{"train_examples": 97500, "objective": "v", "mlp_ratio": 3, "qk_norm": true, "inner_norm": false, "patch_size": [6, 6], "layers": 6, "width": 192, "max_steps": 22700, "epochs": 14.9, "final_lr_fraction": 0.05, "warmup_steps": 1130}
Rows from block 3, named by matrix and row number. Rows with one number belong to one neuron. Each number is 500 + 25 x the weight over its row's rms, rounded and kept within 0 to 999. All counts start at 0. Numbers have three digits each. After the name is the row's rms in percent of the matrix's.
# fc1: MLP up (model.blocks.3.mlp.fc1.weight, 576x192), inputs 0-95
# fc2: MLP down (model.blocks.3.mlp.fc2.weight, 192x576, transposed), outputs 0-95
fc1.178 067:487507448498538481473497512515504473479516512457471490500482494543499495446485494497549486459492534483573511490501520508481519458534482532500472542509548524483505518521500522489543477487512488499503529498491488470511512476486479529485495444520491509481515545499508501514520509539490513504
fc2.178 081:485500532465544484503500507505526479537503524496495510509483475491481499569476510521456527522490531530500517551499509505471472491495478540492500519457484460566489479513517512510484452507495517525464551512468487476508517535506517513504496450507523520516519464487542501516499504471517502473
fc1.179 098:521468472504492535494450483529541488521488481472505561507473521509503461497520515504495509526518513491529540490453482501487494494504494494507487469482535492520496489530511519474467503518497499535487504491488516500491489466449477528453458479522494512478505520583441514499502528457533514522
fc2.179 076:401505544502499482508493551498508522495474490493519510480538488502471503504519476549523482489511517508485485433490479461505521499490491519522503519465471498493521513489480479504486493509498517480473482526499487483507525486502485475489496513522463457498495518518443496485512515525495508512
fc1.180 132:491511524433469517461524514486458496522511529519453480466445481470522493505468506519505532519474501496500544505498461532488499493505504474506498490484487446504496497515485488526470490471453506512476535489491491482542517486493483498551491521463438472523494508570524476482474492514483500555
fc2.180 142:496496482492517533500480552493473513532533501499468475545481498528464492503464507484473495503435483513481492488506478537485508509506473494496465504515513515482506457495509503428528512542539509502507482513498561495456536473446493473564529496541488508449492488558501520482543511514512530441
fc1.181 128:482507491489500514482551473444508539524496530491526503513512506466496506508472513472495496473487516479482548494461505503510484508499498464497510495498500488507491505532513516519491522512506470468513470482534507486468502489521508516473492496539493504500469500438469540457517459481571512502
fc2.181 142:473503512515493507487491482549489523544477496490503495506500492494545507501519512559515505507499499560476457475486525520489503488459475499477542527510483483475496493535513500479506450496505512515485482494512497510514481511522504492462516493489483522500492506454516504444477505481445495515
fc1.182 110:513481523474458530470535536534499466463492499511512524492504516459499500506451538500492519516517497499516505514473486525527518512506485482503491492512501518489519525468505499506482494575463455494509515497513495510513507489502430482543527569491484557501506430477452526472505508490498446532
fc2.182 074:550406505516478516505485502483508489453535520518561478501522496514515505531479532486506501491488501511533522496471490528477484518541534544492487508426489546503536517481481467527522574475507502508513502498502513532493486482477518506513488544509527531512503520498473469464527512478502506489
fc1.183 073:498487521509500512465511491502499480539502514492506535509485478459539530492501475482501529523481528506520491460503480480448529495420467480512483537449521590478506509493513476493527514499494485508519514466476515506451509502486493505508489488523523485487486476505562483523493513495509508515
fc2.183 093:496516501489527516523484495491502467461508500480514491521503502506561487498480484490516432508479487534491527540498481495448431487526476517491488505518515433483498492514508487503511500511489518506512484518498514486517483479501484509496520496495457490509513521478527495515505518500514510483
fc1.184 129:509511491509462505554458543520493493509477493485491483471483505497521516511435540503481490486494515499481519537490492556504479487524520476515522502508477513513516496537450497540480522544495497499493505494485502504526480484521450522548506500515514511463533496472508513491492469459538505512
fc2.184 120:518508509486443481469555535497480491478493478506498503493487472512453481513427509548523510471511533492477496495477531553501493557492513501461479500483498511507470482516470513469527484460517501446472499508489475512479485497476538527523511498480509477540494523469495510478515543489481499492
fc1.185 129:525505504457497452555469479516542525499468532500482459529508504495514463502563508526462533478512500494493463503504511488523467470483475514511494521466479526507500511474526507516496520493495536524541485567479480482487477488540504517513499518450514497511455483529515490486498480497503481503
fc2.185 146:496512476513495486466513499493520517517477448490485453532515493511493551506554519526474500517514516538464539515482463506506527512466467533476516499483498504494511477494505496472508545522498507482538485430487485498505466503523505524521510500554506499502548484556497496493499551479527477523
fc1.186 084:603608518500451473471460441465452457496478447497495493478485531502470491506497504517503513513501505496499518494486484504477525502502488490496489556580614502527623565563537514512508497505522522512508490501497505510508496485510510504507504548504515485511480478498522508490500494498518510514
fc2.186 111:409390465487487466553554446574428451519475474496473468481481503518474507500500494492491499502500489510494492498491497500479499502522500496503488523434598504431389414565565545457469523486488494493514520493515503516509508551499483483500495511502502505498505495501493500489500496485495503495
fc1.187 064:529456483486521518520532511517516527493515496512514525501503517504533484489474494499532501483504506489526474465496513500515504509473484527519471507566507521499484488502484515509522492509505515531487451510485514483509539490514497547521513491539517506517502543533530502534500507529508508508
fc2.187 067:442495548523474467535513523505504515480501533503491507503481561499508508501487514493491493500503486521490516491474487496525492500506501516505450532393545533507551514488462502528509505498480486511512449477533534507486526496520506525533495499461447514503498477501547483546472453453485512486
fc1.188 089:501511475497526527521487475508501493484515489502530495499485468478485468556501491495492492415481504515517500516466488492511489448523509510545434500516512501444523493514483508507499503511497535564493497475469464508512460459509479512511498508506469473485460500491495520478509482532505481518
fc2.188 131:499530486491554513501497517508494497411526560510508509491497507477480488534464518501515519473524500509523520531518510517457447511426495485502551490483513483485515488483472499534507540512510515553479460495491491504519483509475509509485506604496471520513492472500515502508499502451541496495
fc1.190 102:509495471539473503482475468506502507509443523527501499466517533498477484500499483534519495457490487521500539557499513497509482502486514496505514500527495461479500499470500531496471548491520500509498535514486516417506501492479477479512475505532476539525520525473530455495542491545506518503
fc2.190 091:479542427472501499521495476500498494522502488430472483466508491501515515526471486461431494525511495470530480543513505501485443492463484530502503520476481590508488486506508534487496496521481526515515510485504483516483498496524473506504481550496501521494516493497580527506494509524518506507
fc1.191 139:522495518479505489499531474543483456497499512474492503498484549530511488499510520522465484505470496490498543520481497472503485454500496434509492502501460530512515476522466486520483500533561534517485547468486527508474438485512466472464488487500516498501555541518445495497497519491528491477
fc2.191 125:437535520498503499514429460456491477473495497488496514509488474494522548509489486490513499507486508498511474519473492454555516533513496485487531504485492478539496523500458520487526498449440479493492488527506492514525462500503495492498514496517511510488506511518476486518501501480488501517
fc1.192 135:538480569460498531504482501475488515489520478510493493527501477528527516503497531519480519468512506483498497495518466517484463534510496490504513526493480498478495526496488484511453496524485487511515493528513511485515509491492490470497498504499528479465509532533540495500532519467533531482
fc2.192 128:517522483472512536543527474528492490509510512492470535530504498475512492504466502513529495500554464502507504498528465516494510474493500483514532490481502466496483459496499487450578483454507526511474491473509519511463516498471468468499514504466503487545509498525490499513446475483481498506
fc1.193 069:485473538540542481504508470517530475485480514479507506497532530502490526494486487528516540479495508495509504466491498486502527514527481560502491545517505579478517478522543490522492516490527458492505482475491489446521490500481496502469488453497445510479506505487496495513484489488501500506
fc2.193 089:481498506468548515495489497502485452488493497481479513523530539499480482495494485503477457496483489452492514534526513496530492501472511543498526494520489452539476474532540494478488520496494538498479517523481498443496489486512485490497507455511548529510488515467507479526486500499482500506
fc1.194 140:492517510518474518543448513493503508509495442484510544480517472527544464500508494522461452493536468494497506504500471503508472500500527539497505493541484433509491502506490515558510486426481500491471493509516480479527488490485495524480549483481499478518529488498522510497485470497525478468
fc2.194 123:507483499552511520444568488480514506524537499487536536485488548507473516479507489464476498541541458487489523518466526497510498476519496491499493498495460495514495493535520528460491526578522496520477514465511492515484500496446510512490477516491518474476479520491499500468526535490477495505
fc1.195 113:492488472511533489547480504504503487514549458494525506493544444480538533511481497483473455507532515468524493479518452503440473514494477514492511499473529522493543495504475468522460481505497521511529499511517514508516485474498505500470488516452515449513482530545508539481464493473510482527
fc2.195 122:497494543483507468504528500516504496488514460530483489514518557530527494510485481495499508529531489537502512544501529490513487442512486464522492508485509508492484497503477499496527507501511489475510485504554473566462496487480502542471518483539496470499504446571468460518538516489507473470
fc1.196 079:505485490482499485527477510506540495545511491424463531510459559487498553497483486523478395485522513492482496478490490498502546443534480456506522488525480518521527494504519499497527485538504535508504493487521484486466504494504462507516500503473507503496538481536464529492501489455499475499
fc2.196 072:529532564524525477470536494512478497527511508486489495486487523486455495538516521488499544487518531450472539523498506500490448470481481464474528488450558483517429445520549523445517409484488520494494469469493507487512508503500520522501510504488541477487518495488486510497497525523518502483
fc1.197 084:493501511504517505495478528509489490515503504450533510520512543503479492494488468465592504527491334485467486477482485489465559516459496473489523496540524510398514499492489500520502503482510481491511496482499498513458483459474484524500491529492469462486475502498497477493499476504486486480
fc2.197 077:490451520487525507492493486500513487487500535520517501487504504487450512488484516471438468480493481485528494512502501495467487496512486514466574523466482468588484501519510483500526489478510527484483449514507504506504479511509480508493497484491547481508520493500462486487515496436512515501
fc1.199 103:575443483555520516497474485487526509504486484484522494555524514508527482506444513475511485480460494509484493506525544511496481497502535469495479506454525539475506483471493501489514472552448516499509478486520483494504490492480518512482502502472523488486495488503519511482509482453467497514
fc2.199 097:452566488417467487508511491504502524548465499449484522526485504489524489501488496483482526532525512519536478470481527500447466513487510513500454505533564445476506507487478501488517461520466486516480454485496510552505477516487467443472492473476508524488502472530551483506502500563477516503
fc1.200 121:532491467501488495551529482514497474520483489515488483519544539521442527505522526505499507524567518528473499478511502494468508521534526552479527485499476493537526541475492527482522515467489458524503487469525493533486468477522515499486486472516543499476459482499496511490472552496547494498
fc2.200 129:502489489499498514446480470481514476473497492542501483511545488491507489488513550531509522504547498450501538506532489489525503460517523518522467517500529492478488463468483525517508520527505528461502525529519509546509468473543515539500499516451524462529543506494497502492523461527467485512
fc1.201 106:503491483518480487499517502518521466455464479455547519519451486493495474571483496534482532489523514515527504480491490493474489499495489477546518477515503503478493492506492497469494524489503530557547498509456487490497476474507466520487485498501512458487468501483501493490501498505509486542
fc2.201 158:522483517460477516478499506507499513487544475415449494446534484496421485490522519514518476504503515496472482507516476504457489478506502452526498499491510475500493490485514487512490484507508537473457505503548489506501515499516499477522483517519520535497512506499517515478506514466522499537
fc1.202 120:504471530520471532494485521506555517501501488534518513464530447479481488507460480527546510480505498519473528493522476502491491512533536512500501494498524517540462519516500539442523495499471492525522488507535496513507492460508510498527486511534468479471463468490472491477520478487492498485
fc2.202 094:499509484508464497497525513497541536507521488539516530482524495502507530481468460475504521506522526486542500465515512500494519469492512516494460503490503502458526492516490537543495490517513505491520541476443507520500504457509513491528509503480531461517548559507431508488458527483495518529
fc1.203 116:504545486486519445517541478504476495498489479519469452484522481453524510495523469523538515519494491497475503518496536508493482500497441500503529531474484525493530476486500471492440496508470499491508438535493482492539478482527532488526501508526491521536500497439521471515478555554473524515
fc2.203 086:473462548462517546476464529467537530471509492535507507513507479533477501515524483477467438462500484527490531500499444498500530493538500506494528549448521466526529534486484456520505459515510520508505398510521492488515508506496529538514509561501456480506496516502446505509506509534495501490
fc1.204 070:524496517549461507522493516511472499520493469471499493505503482520513552495490525539475472489483538459535486454513474472479512483531496539509471494536444498464517514537537468500525485489503475540484505485515499514486499474509510490502489566472449512460497512496500509473484477496456486525
fc2.204 066:483478471512500510489502473508511484473507493442506484496499499512527473501465531492533516532492527483488484569475493520490468491506498549502542478515483462555454498554541492484484445500474508495506522474496509464504492457499529474515471546510562498483489482497509489458511522513512499496
fc1.205 117:488500546485482523525484516502475495513507518427492537472494538458510480503502493506499551512506484467474463490469516456566507485521523500501455500531499482495510511494515478484510498498495526493468512507511502503471507482490521453511525462489485501513483497464507484468459521479483479518
fc2.205 161:491503507468475546482539524490477479507525489533474532469498482559483515522510512480526536491506508527506569519470508455456504498507536494505502499502496483523508493500528461528470524514484485502437522489523513496526507489491484478504484544514470535496510495454479521475524485540492482457
fc1.206 080:499501503500435510511502529500496485457515479460521515492532526505483502511482525464511485492506404518504547463495493513461538543507495526470504522489525511516490493485514511507506490512513499539530546512514536520510489405522540507512537526514516511488502511494469504508512482521542507513
fc2.206 092:517442502495468503519513507485502510474506457470501491510522504506536518509520509552513505474509385505515476485508483491513472425484504479519495512485501471579497515483486505518523505504501525595526544489514503526511485437512480499474500492501501494493522499512482506493477480526473497518
fc1.207 094:529530470499506464537469481474504472497500500503507488498531466542464506499483482520468447506506487469487484531521501467462416488467512531505495500500454452527503451532490494476492469522513495512492417504511510486504477493494489503528511510473493493533546494498428519514508496517493493475
fc2.207 081:469490499499475504478525502476511509447488530544534513484492493512472478493478520492561522528505498442499537565480480479485535480508491517480532510467430547517492508469512450513499443505479482505493458495496503445511509518478492507510524516500508455488521525487481480486504512505514473469
fc1.209 092:529475478472494490533491498496478493510510479495538514525511508507489525431477493493452517555503500486493501479486509499499528508455513503432524500494483483538502496517503487506487487522504508456519498513487506505477489446492538477502508542500503516504490483496465534484500493499515497500
fc2.209 155:497494532502404468535504495511490474505510436432497498499494478483518503489486529526459490487491489505487471526503522502420449522458492546489455508523503454523521521467461504526510482510509498451477457498495508510528481522487486497482494481502471531518500484505497487499485507448514509484
fc1.210 108:497533489512489499495479519508500537498489507530490457544521476542435525504498483545510496494466487515437524528468469511506511502508483512489512507505479508452497515481485535532522508501522525466536505460455457478500460487511492483475507539540494515520485479480499461464507506516510502495
fc2.210 129:494535463482508472521510540507485565490499522485500471520497478481491489506508491514478543483501478461480478482489464506490488520495473522500498510479510511514469494481470529482484524471495478526520498544473413462505487501525539538485473507476484485485505494500493546494488493515508488525
fc1.211 089:542487479526499471521517496529508510526461503544509460500512506491514511433519535529527528471495474474444528487487517494490502524492490510489510521490473498490503486480471517510484520497506508458511494524461508439484499458510538471500516504510504492523504467484492474469514498583502504491
fc2.211 095:474492510551469516493503503465495505506484504532511497522505469531503524518520478429486538503478452524491478493500454485507538520470484498506549487523468455515517516510511498513485509495507490551509442517470478492510481474512509497509482533500478504488535526489479502494485492486483514504
fc1.213 136:520463486521482509554547483501553487544507458417527504475488520514472471489460499480453522501492501481513509510477453476464493508503545551503521446527482526520518487491505513487513497487459504510526509478502495503503479469468507507496474548481478494502451494467497504475513468529443461539
fc2.213 127:518483518507461490496469469509533484502453479490489525464487497464489516468452488525527490514485502517471480497476489464511535494501511516490461509509496495480478499499509514504493510519520480489544515521567525505478483490461489527477545499478477440489534519464465513515472527521571443470
fc1.215 140:535480492504507516521524466504491510454489460512507511491524516483494494496496470532518503456520496554433510499511460499515464518471503489500520496525466513508488497487491479528492488496478497499506523487509484498511482467519509486508520509483422512490491444505506484470473490479490496483
fc2.215 132:474526542472442485493479457506495524510495461518505517476504526491522497493484474485481489555520520510632502527510484499480578474474484467499409498483515452509491526467479485484496506480503497495503507510428505499522513456514475498509475512501570514500513534529482486496504516515500523486
fc1.216 075:536478537507551507535489504505490488541471548478546513504482511492495468510511513512492537492527490528526464509482482513528543549501514530503495492549478535511478505477513465465512469481492507488547478475475476454475462505522506508513477502493528482518493501448498465474492484520524477507
fc2.216 097:466519489492520525439487524461526508453536527472510555522498501472501509494466477538588479501520504527488554526511491512502472509493489531503485500499488490507547526471476452535536488516483502512527524491519504485524475507538521537529509492471476487515527537459514509508490506457502496501
fc1.217 105:513475504460465490494522517530491444580480468476554513479523497509488479504506533442500509497529488475488576533487476502527511495524495493496507483457522529525504531460524473487492450491507497488535474507505547471476516487460498514457483532472505512485532511501505464454505510486534506529
fc2.217 089:457572455480501512501498499491482479499515497445505496503504511488543498516506492539467506484513520516526490530505508505534432519465488525515485474476508495498492490513506499509498521515486507509536494487521503492510474486493529508513506544504491503514494501487581516486511495492494498498
fc1.218 065:517473528504489480471521492528503490499517522453485525495509488522502523458503485507540503585510517497438507471516543491471507450479510467555575489492516473507483474514480508509504510521531499484518509505521518521507477450492515517492508528526507479491536496492482469527487493527486520465
fc2.218 069:528534464537462515525500486491472490483510490485477483506498490518544502568501478492510514475487467530539528509523536488493475464476485421585526508491511507492493485493506521494510510479477484534516522497500534515507490399502479507493494502491506512501492505507456500515487493506499498500
fc1.219 120:534460507490516445484481520517488462486534501507502487486528467473471515511524488515494531495494497497512554522476474499432476494503523460504461492483482455504485509506488499558476494461512546514462464541461525509519490491473505496462525550500471499489500504528505518506497534521525500492
fc2.219 104:499494520472513464501479483511505466503531492451513457514516530521463444507511498488441501503471502476500475516476523498471480495452498519501518506501489478502487487523518511459477450520485510499476517483491542514515508501470476447456478481522504524507476445524480454497517483557511539494
fc1.220 079:386528494529485518462518504483518508515494485535464487486488513539537512483485530496473417483517509485517506512511491515487553458548479525516451486494575494528550548520485504490486455476481477529466523497540491479489504479509484555476519519514458464487483478491501472493521513532448477507
fc2.220 076:570478482461467508511472514500507478452488476516466502464494495482527486502501516481494543483487474531488486543528497498465470490469466517518488474596526554506501505523484496510517412496500517472452486514485515455504507501507486525506508520498539479516501523498533517502500491484527487488
fc1.222 077:470464486508457534487533509472491509479498452528506548485509438517504503486482550453491532471506480543501487451512500520482523477482495526455543460501559482479518513519474469525500482494501503552499508492507498475503523480497526531507507430512511501488500467491457517543496544478493477491
fc2.222 076:511540537494455479535522481492476491489515450548487487528500444482498489529502507488514472503506538532508536526552516525483465512520490525436547511471522518473511506506490482515524500493497486462529459494473499499472458500501471561501492467503497458508516560507465501523489501496497506493
fc1.223 074:511470514504435535482460534499476508541490455544481489513530481515478502566485512538446498553493465538495530519489513513558536478470507471482503489469514539454524531526502544511494512511518527544481490510468522493525499485509539500515504483534515493498495472505451515515534517537526488516
fc2.223 068:475552509520444494530508475514486485454474462523487503463504501485460502485481498513546460461514531487539465541521500501502480525518524463486519516521489480482470500527515492498490492463504490502504466503506481482469485522513452527505499492489458484502509535513399486513489500454472511489
fc1.224 079:482526532482448506486504492477495500486524489497460528498489515486492499507524477516511513538500505481492471491487499486477536476582479479498482580436478453508549533451550522521473475484489486501486579511522548540488523499491505472468477481491509493526478534528558471511493523478474493522
fc2.224 087:509499474546477468518531483510481466530505501462485495483522511501498485468514500472496526486483499467498526495500523493456467499464472436500494511567478520488454445492548532461493444476495503497455573494508540530518512500464489486451506488513501501486472486495548518490487503539525511491
fc1.225 116:519497476504503521490521529464489530515444502490499491490447507457550500499454522538506513505501502487500552464477502528522522506481543501499498496484521510475544520447506520497507480475436516485476493520514437506503505489488511449498503481480504511492468498508513504464502475496465465537
fc2.225 083:421475505522504493468492509479516526528457521496513516482519491500507486488500498469525494499504522478521478457527494488532490504440530484506545520513440532502509512487504464491499493474499487504494503490477504517501522534501456454498502450514509496478492512515503485498502499494478500505
fc1.226 070:527520474502508496505498488457488526509494513530496544520480492511531496502461496511445496514512485491504503490496501493527504497454487511491453514491518486534494506516467482478486468489497479482485517478529470481524485477494486547520497532524485445476451479482541496506497459493460489479
fc2.226 072:461509502500504486485473527468523542447496540506506524480478514485523491492491484504548537489525476485510518503513484504544460500527488532488467502520485466452530543479447485533534502501505484510480481483500482503511493501511506513525505507485473472502505506507507497534493511549514493481
fc1.227 077:528491526535461509508501520505499505502511485537516519494493435504551515529468511485401465466522507465478506517517488496569459548538521496514471491497468460516501512473519503509498545510482482512484468491473505485504515434484483508529475495486511497482502483476514530512511475512487509499
fc2.227 067:496470488453539527464488488505500497506518496537494479510508444526510490446500485502570508528489582461505501506502482488530534565564512470500489480531468603492494501521507462484498510492490463494500495489543486515501494493520496482501519511497540501490508507504513471472516514508492483498
fc1.228 126:510521457495526459530485496508482504476511465518501445509486484501501530510493508476531504485460493496498512553474514493519496489490478514519525509473498501504484531497491493530471477505488489487504446533524494523522495478527511489540497559530485535513526506461513497484480505565447483456
fc2.228 137:506501489486507463493509557496492533478521482491517456532471498531495492513498502516490495457490499483493501487473533487486518525520510485507480504521524488499508510459479495492497478478550508496538466475488452521534502499506484500531483498471451523488507485459488499509516491527532474499
fc1.229 082:509480492472555530499497503496495495510494502496521500524493477494502517484499489487459484501497502501472488507502491487504454497507519481499495501506487516497513513512501503519506501505496481507499496485493492514481486484471501484498482503486556480488490502478454492497492490508481500498
fc2.229 085:492533534520530522500513491506494503517493519493509507494487516508465523534485481501530484496516518491483504471494506492497524524507506498503486517521479490515486488508501516493492500484494493523518500511518485480512490506479509488492508507498452487503520487500488489498508505484493509496
fc1.230 076:531482516488438508503490472508444511469507465504495487516534470504488509549513471550489514535508523489481501470520550525511552517514500496491519515516471435475490503477504494514497481525497545553511501514542487531535464453495559508495505571475505494516512501503490521527497506485518501513
fc2.230 078:450498515507480492514521472488471508523505500493496507555510443510502507465505484451473537477488515478520516504528555524482454468489507531487460498471471552533517517491489475489513494509481472468500491509486463556477445443482464504483481530516489512504475526510470459530505504488484519517
fc1.231 072:520525480453492510524494495510494495549532463515510524529493516504494511480493489504478505536483516504548459494495496518488515476519493482508459548468524542498517519531538476516509486507535511515515508510512512502513516478499502567538500520510514524505503495504534551530513509532541536526
fc2.231 093:452504483498515486503502499514496501496505483552492499547494487512506495525502469486509503494491513499449528492487500496523571500488486553505491519482535461505477471514522523478472470490491496490520551504437509509491539526503508500502511474515487511501493477508543475530496518525489524494
fc1.232 090:529513526494466469479507511490505498495522511470514473476454488478497473503500536507481473503498500534490495548507525492476518476526525496501521533459492476505473509448514472487500519492509458496511547444475513496491518491501569481463536493515510479507515500425557490487508502469513477478
fc2.232 077:440512502523442473520496512473534502501462492462506520467518479498529492498499502483545500504479510522510448504518515481446454498475512505502538515549496513512536553461468485520529446480503489509471564503529508514500485528487458468480500469503498510498487509525591490494499490518501501504
fc1.233 065:502467481542485507505462515514508540450469525455477493476488537481470485507544533517514509507484464542497523506504512502498493473471501495500522534428551527547504498514463484531503460489517488483508509503514494501543487496487470449493492507524455450478536496532453486481464532510489506471
fc2.233 069:498511511459497548488505487486512508542472496460489514495489517489524484488474489496500489489505494512500484473506487490459499495553489493505562522553498491444519507540497479512520436509479477489466488519492500506508445504496514485514546468475553456491497494483448493496482507455497475520
fc1.234 064:500460516532461512527450545489517492503495479465532493456482542500470458415513534507525523476490487532503522538478474505532514502500551500534514482499527468485491463470484492495492499502504493463496499479409503480480507455498504497504502534484495501503507513500544499460489499468524483484
fc2.234 088:509497505482454504474475533485506517507498460513525499502496500504490517566518514489493484452495508520518478483492503505461494535514518484484579495507521557495526524458475486512502452469526484479509499520517533527527497426510472502473485487495471500495513469510546487500497491559493488494
fc1.235 073:539499495505488504501523540519510492486514477541485463503481491508484544506462507461471531469504531484512481454506491482505551550494494492470457514519469473466509523488491499504504495511505469538504496501536487528478498470534491531527483496509520532455472479531474524497452530542454531499
fc2.235 076:462466536564502503492482493486493507517550494519517515480501533502482541472491508454508471550517509528489516494492497506524465528531494474472524484490493516534521494463487511505532539515506504489487488491471519521483511475510463521481469513485459507484532510455483513504486502462489482493
fc1.236 099:481529522484482509483524478472510519445516493504472510558498476508527511499524466489519511487519516455482467430501547509454513493563493506502486515545458501485507471549509500528502437479511491502530503484515459507518475493513493498507523507504499484503469441525481471515508512491525509463
fc2.236 082:489550449477484505524498495495505497515478513458494491478515528491530481494490505536510500494488521487531469486494512505496423502465507488498509488481530511499524518511482485495508525496490493480507477502528515500483470503504474457486489578492504505492478484510594487503493489472481504503
fc1.237 066:493503492511519481484455536521492501501467530493524488490521527452527486491506458512513501488532468491526512523495474453471507491514535441488516500498508490471462486473497486510543480510493507491502502498450516525478518472492515461497467491507505532516492549497455501489497513497516506502
fc2.237 068:492501530497483479520499506492508501528473496502537521485508506504519489500507521520505500493503488486461462431469487501456503514471542466497551500467504551488528531458490491496539494505502479486494537505485520512495521460455470466483493484514482526468472468505480463500526499502489492497
fc1.238 071:473531520526506497513544521517509481541497512504483486493495517500529468506539526538528518515472496450433515551468480486512505492510484493501531501482461534519496488520520490468507516489465477496434542499510461500493499482522487507496476527466486446496506472491468476494487473487470514501
fc2.238 073:555453485451529566470500494478509483475486501545485487456506546510462508498500516483497518512471498459502470480504481493473516502517466492495507473561461498512462494534527489483496462499489485495482540530472508485508452511500491498474513500496502459505491523494431492457502494528492483473
fc1.239 091:494470532481484508509499495459525496493489469494528502486511476480516496508438491483480468480461470495495522486482443536514498484520530441523503462516520485489500501507490520553487516482515520486527515495479543494538518492491510501541553500459457521467510492508495512518491474508492535468
fc2.239 079:504557480446478472529511460519484499549480497482482497512464454533540510497516476504493490555513479534522487475506505480525494477461528476489449513444601505488492507500504495491507525489474479529511519510511496542501478510530502486507507525488506503487514476510562475525494508484470494508
fc1.240 145:523480509546485501516511492516438495509489495538523490506523490527469421502501524487537583487487523511516520502516491514486490521508485541498452501508479492498503497510491484496446507503478447509486502501506465528504473487509528483525539503538529494534476507484536480479450493534510493512
fc2.240 131:508505497514509518468485501480444520510488492501533481512549506489503564500502519512485511499464518527496525501538471500482492483487447505518474506476535497495478466504514484474545510485508567500511493510509523546521481493471478500528454507446496467468516495452492545481563514528515482486
fc1.241 088:496467508508498516513500493488493508499504502501497487478477495525492480423487519496479513532501527497502449459527514507504501531523505509454511463497507506536492500522474483470508510497499485433532511488491496506452462447535557492511542458515522509509467490496450502490511513485513508512
fc2.241 160:493518483480511496515510527488504478444510532464497506503504504488495504535465511468488490494495515508505498574496501496480479549503500519454497486480499490528494494472508488496511509482497517570503502503515503443504501526511467552507495476475504499529494475481439496539500518478519474492
fc1.242 088:515488463495459513494483526539516500496493484504504510498490545515516491485532490532543542506522505533514507472502478496499570513506501502505535434497513571467464482518505481489519492505507515510498528525477493497493481472493524518467491504466465492476486496544560489507496489454506509512
fc2.242 070:472482514539451479501490493492511504536471488498532508481510527518534476546487512480463434497492484565451487533503471508481444499501510525492522490515490441507511547489500445532509446502515496510522447494508510513510490489507478451517498479515490486482514505476542504478517529557486518491
fc1.243 074:506478515506472461503492504475472475527496469552513501536531485526485499512514471526442503418526500505516489548501504517531531474509521527501497508450516438532500504488500474514462510515491481542503534495437517440497512455474522490478493558494512505500518480478510504513488479553505502468
fc2.243 077:533503491443484514473486512495498509461526469553506509524507522496491496444511498513562474511504533529501522503486476521541503460514505496521458480512520576479492499498516497489495477493495478435525482473517507469500516494507493526521500571509508505484489528512560501524486507513489492505
fc1.245 132:505499509482536485482500469558446518467516531485498469514538487477500498493504492516492496532529505460512531534498500460520471489498486498507501506501479492517513517519438514503525506495520518506501547486541458541487455474481505466516471504491522548512553505500415541479458532541497514500
fc2.245 139:503484492537468523507487460452462538484520478488518478533519520529519514481498511490527507509518511503514494532460505450477510497527498485478467506515474494487474505525448528514481485489463464490493498518497468491541457507439487480526543474516548527489483541513499464469518473523485527496
fc1.246 117:493470515507519499480552439551501490485491489506517453539488493519502490494499512495517484513512523506536543501511481524516470486534493497503493526493505501525517512472508493482495501498512536519491460529485508520495504496529482536490444482497490519519487490522480522528496571481514504474
fc2.246 058:481502516520535499507503484514496485485490505526474485461497511515427507498521496520523510508514528478482491474501493503539545486451494480479507633480479499508468475533526525494505476496511513483466507505501465447474516559488520520497503487504533470501494532496435527478516488495530477519
fc1.247 114:531477507486485553458495506513512513481476452504504557505528487455503517499447526534491484487512504471507496490520442485518501512524462484503512494500490526482488515543426509489499507533509501497507535500511503520501501493468471531506531517502504479506528483527490500518529529515528502509
fc2.247 091:460500465503486519544501475515473474440502489494510488456482482502506516507503514467510518482477484499515472483490483483491522483479475477510520503476463463524474490545505511508494573484514483515493558529470519516520495523498495528500509525474477460516518504505482471498498484460499500474
fc1.248 100:498503495481497530476519505499454498448516472431476514552512520507516521500496471533542527506484510515466507496476506512491491505517471540505498467527483461459503501551496478484501549504514497505494474446448482513534471492554500496517497528514533463501465502458497509510478516477503483484
fc2.248 089:486561463446470516521493486517473489474506463488482464460497490512510511506508514495489536479524498490491449497482454505453461497489493510502478439502478475520456485542502504495479488512497494499534482521483481512510462503532523494502485526492469473493536525490538516436508486521522493501
fc1.249 117:501499536492472505487533481507525464455511507476526507517505518504508486564478528501502492487519480512517534463467505478483460493510511516550539502502486520503517500480502484469473510504463500469539506486466484497456505476484509473504527511500525459463454512482486450445501502506492469520
fc2.249 151:525495419552487480479526509498486516494460470443521477455492549528482519484524499497497488516482467485474522500522491503451541501486508576508537505484478474503479520508510494500455519505488489506501462490501485503515493490543492527500501533518478523463480509489488482499517503498482516493
fc1.250 076:504482535472476462491457508493507517475480544543498512499478518482492496487490488469507502465508510506470453527501537480479457514508488499518495483483487503416520509477505512508500512469503550491523501505526506508515494407477479525512494560516515507523503512499487475527495487490496542509
fc2.250 077:502500478533490458501510478492490496521522519543520510583514527470500515487511494500502518534493570501490498542489528492472491507475480476517534497501481511475490490465515489500527466475493526504554496484501516506509506434499459489503478481499496478490516516502499530478516507491497486504
fc1.251 132:504492494521483484501484533514553492483532500479466481498511515459469489511479521496555503488468509502517531478480501485485494469502471492499473488512498471500517523467510522543512499479490536486506467483494487468496515489537474544493541506506494531502494473503519529477497509502508457515
fc2.251 136:478521476506553466508522503512526462449512501488501490537521474534496518511458477499515490485488525491509474464496498485495490541463501534494489503510479506504487470491530515450515480518498474481495523509523480483493529518535506514476493466493495525488489525497493470500496486503470456483
fc1.252 119:477544469542504477515483492512499517470505469468516538498536512511483460497535492489554503479513510506506503474513509499506498497499420521509507509527479546509507466476515477466492494497551507509515491476484539540454466487517492486498528497524575556474472482479486499495517487509511441477
fc2.252 142:500495492495540519514509485485523547477494469509513539548511530496508541490483464538505535508525551505513521493492494480492501495500412489516496500517527497492517509504524494553514492506432523480493472508515499495517483497501515485538483502471504555526528503469504507519501536513510450501